config.toml
fusion_encoder_bias = "all"
beta2 = 0.999
adamw_lr_other_params = 0.0023
Rows from block 3 of the fusion encoder, named by matrix and row number. Rows with one number belong to one attention dimension. Each number is 128 + 32 x the weight over the matrix's rms, rounded and kept within 0 to 255. All counts start at 0. Numbers have three digits each.
# q: attention query (fusion_encoder.blocks.3.attn.q.weight, 256x256), inputs 172-255
# k: attention key (fusion_encoder.blocks.3.attn.k.weight, 256x256), inputs 172-255
q.65:073121059127088106147165128143171201105124118187110080156133130078110128172130089120092138117140090101107096176132124167175127133127165077134103134174124091105148072097066143064135083131127170148135172117044172111157141084092148117138102205142114100130
k.65:151128157111163139118104132169073134056180079129164131125036095160154183112164140133109115126164145145150091120110124128137149132160165153101152164106129062167148120154164093109113093131112155151109099180156189187096132144109099202080100119193112029140
q.66:190167100114124170155119104149118046139098155174084162140151109195128148087118121116160093119131141121105157171084173142077079153126167165146099132088150153066128107144147150128116106169131166116158143138100145189101151120086123102179168094132139122183
k.66:147135131088105125160104134098085159132184111142157104159139118125195110091140214110155138187156163106125055161129137144147132118128094143106108163146114106142118094150032119045153193115147128102078044137083082084158099192129094147176123106079176151188
q.67:108087170104111156178111093117170179159178064160093121111145149120147167154114150107137145146052181104187162144165138157065184161179148181128175150200078141128133164121113115137142137174171110226132111098123135072094104124205160161142132097162122163137
k.67:192153071116220094082130095089105142126089118149085167137104099155084154153119160164114112113128143116158158128130149098163137093068123163155141106125128122053105114110084172079170092114139125148162155112174124156154121079110111118106093105076119139131
q.68:104193158126160089114141118134148157171151112167110145158105101071120074080081172145167162116123101151139220132144152149186170135130159099119099108121143109069095137119080105184139131127101131084158092141153098147101118124131053126100173158168132153123
k.68:116146121117112189107095168153115121112136093109141167061128145095139141186134121118109113077101145148146152123161125091138163110176085132086116154137168124124203101115156122118117111045089157244156162104125151141111105115143156133180085119119118144102
q.69:124087190090115170127084160175066100158152183090176151109126084132095108109128130116116096174120124084117178167151149072146171158089113099099081145135130096146153140088190106069077111122138099181092166158145129125166090144137103137084134132093128040163
k.69:132167204129154085110098138119164068112088070076180109135084125108063112141126141136105161125149178163154127122126084092167053140158122073139117144126146167135076159103150122150164116126117134117133095167180150139169161131068156086150135137039129120128
q.70:166136121141105095125147144147132091131088170177147121103159143073059109095137101097133134116102115080101168098128129155175130171153179144104082140085139089131123108138131153112121158086067084106121136155134153167137156121154174091105101130098119119136
k.70:112124133123192183118139152141145102134139130087160148191110155113131117126117141081132150112125122152125197090113130140095169125173116150141119139116049129174118091035154103099083103106123133124068098125137120068128154107111158124140138154139112107120
q.71:136130126166132114126136113151158168116147169085167192129105176165150137115162102155091146104102156132150144140125104154101124093164121085096050147157190085108161084098136104090126102115177112091145104055075113098141103131130189072174106176123163108121
k.71:092081097151063132166090123114072152085175116109069132130134122134135097102109084118113122098151174154152107132119128129152117108116138167145144100108192146107115119118158117145142143144093140179090124109113129127103171166105130162123117109106148185165
q.72:101155066166152143163118189128107149148116121096193176148170133165164138133096155137051114130080148117137106113137112132119090129052133109084146134137076115146156097120090160122105120149046145169136193114164166086135175149136137158161119143071099102134
k.72:184125080112113206143118156166104226161140089162145118117145089104122106162148153097119050170160119114121172139090144074143163078172124149156104156118099113127133107192108107137168128161166132121150105128127138057131109110075159155095165163170114081160
q.73:149133069140157044072082087074122103121122112132117090156088162081087113096123131187100116082110160126120152108132153127142121129105154074114195164124097159105117128157106140169136134052124143081122126143149119157154128112108125112149101149160123140113
k.73:086169098109138117147131176101151173127184126114082160100183169096085126098114159133132124112142127112090156181140103155147119132122105139137144138107152107076119121151173205086091117125097164136150133084085152132181096142128068137134116128153134158094
q.74:075057091106128077160123161133086161124124161080181158129130109140097051175144114150132196088146137141097127144106125100035111140153117124047162051128087080114106153175072199151124117093098174097164102159108100136108163106075148139094085201129139097111
k.74:134144116087173137167154136151121108164213190099126104105166166153104158186130086146105089140152105134136121127109175108161158161064153151148123139110090136123135083197136197103113127125072224110124151116147122090130190129163115083138170123177128107133
q.75:125137143147106089135090175103150098130133110120149150073189127131168156130093147142132110140056086091153152117119170155132145091148114104134149190156087178120143201138161112064105121099163147168147143112096156110125095118075161129105093065084158144149
k.75:106154118129175144146095130150158139103081113144095114122101151156077144112127184106121163171177151141152159171193045117054126107125138186125155152157203129167076126139136111157057133127099107133122132105082137139123146180155174143132113082162074124117
q.76:137128079124132149077068117194081108115094161158111116202167104143165120098076132127144092167150158150140127138123123149110156106128173152107076143168092086139138148119110123138146152142107100084150130091122125141122143080151096096120117148071120179114
k.76:146141142117191154175105088131109164140151192122135158120133148151136128133134159163125106170106164114129150181170133164126190146156098149130087113122131107119111116097127116129080117150112154132149149090147127154139095151117166131148145129120109104135
q.77:127143189111134142149143169119108098060188134162148112118089110142172157178132138135135119187118141116103176106076146157223168129162119081151084111145082136126153137183087133179147097131150126141104032100118157149129108139126138112141122115146095139146
k.77:095130100151121165134099099150164162161151136141082172125142096112140053087135144141096144084122133111105115133140150082136137119119093104173110138096145082132107100080099103158171154166091105141097096160130146093075134054166123122174132159122131090129
q.78:117076144151123130108128109145151091146140140074069111180112109104114171096094142182104152111138103118147121077063113065143110122178072078169090128180115132102113176154124140132152178136147107170117196127125079131120092142096198127161097116093114185059
k.78:096144134124133108104115057175124129163056111101105097108122120222099141191085124136108114105149103125095058127153079100118110130130175157207140135066148128116137154133146155223146089094135140120166110117123168108127151130141103099127086202135086158130
q.79:065083163198128069130178184102125065140147129108124071107127133157150100086149134109120105070179120142118144064097117091142089088140123118098133087087168093170218135126108113178206098107135131155075168137128096110149172080108147066109177105128082173087
k.79:111134152158126091136126160130136155081152104129088107166130123111131129080159172146129112083103160141100158114175156146112169096120094201165159142116105101117133165044180057151134148159116160115155209153080164095097140136134122090130113142138152095155
q.80:132139127137084097038097129174112178188113173165160158169097141113072125108140183105164102166055123134164161141128106109094138155123156113136152120162116107127110126090127112120118142160087157116096140162074136092096165127090149180109088145124120112131
k.80:162099077133142109113111112167085095123094128131164141111128059148145116074103073123112114084202067146097113131102145115118105119131154106169126164166145173152121057108117135126120135159159167073148144157143117120132091102194162140123095132147143104115
q.81:100153148113098154129084178119087115158122132094159093150117121092134108154154149121108195112096051077147101072074163086134120168082072112123146139161180108169136124086132129141110135140083103128156110119144139124121140111123082130115134136089163120091
k.81:163106108148084137159146179114143182182125115137073211096033124112089143129067144169154146104211115112135110153129092098145184123117093099181123166118138124154066144117153055126134097104108132118107107125158116094103143130185122118167138115155135137121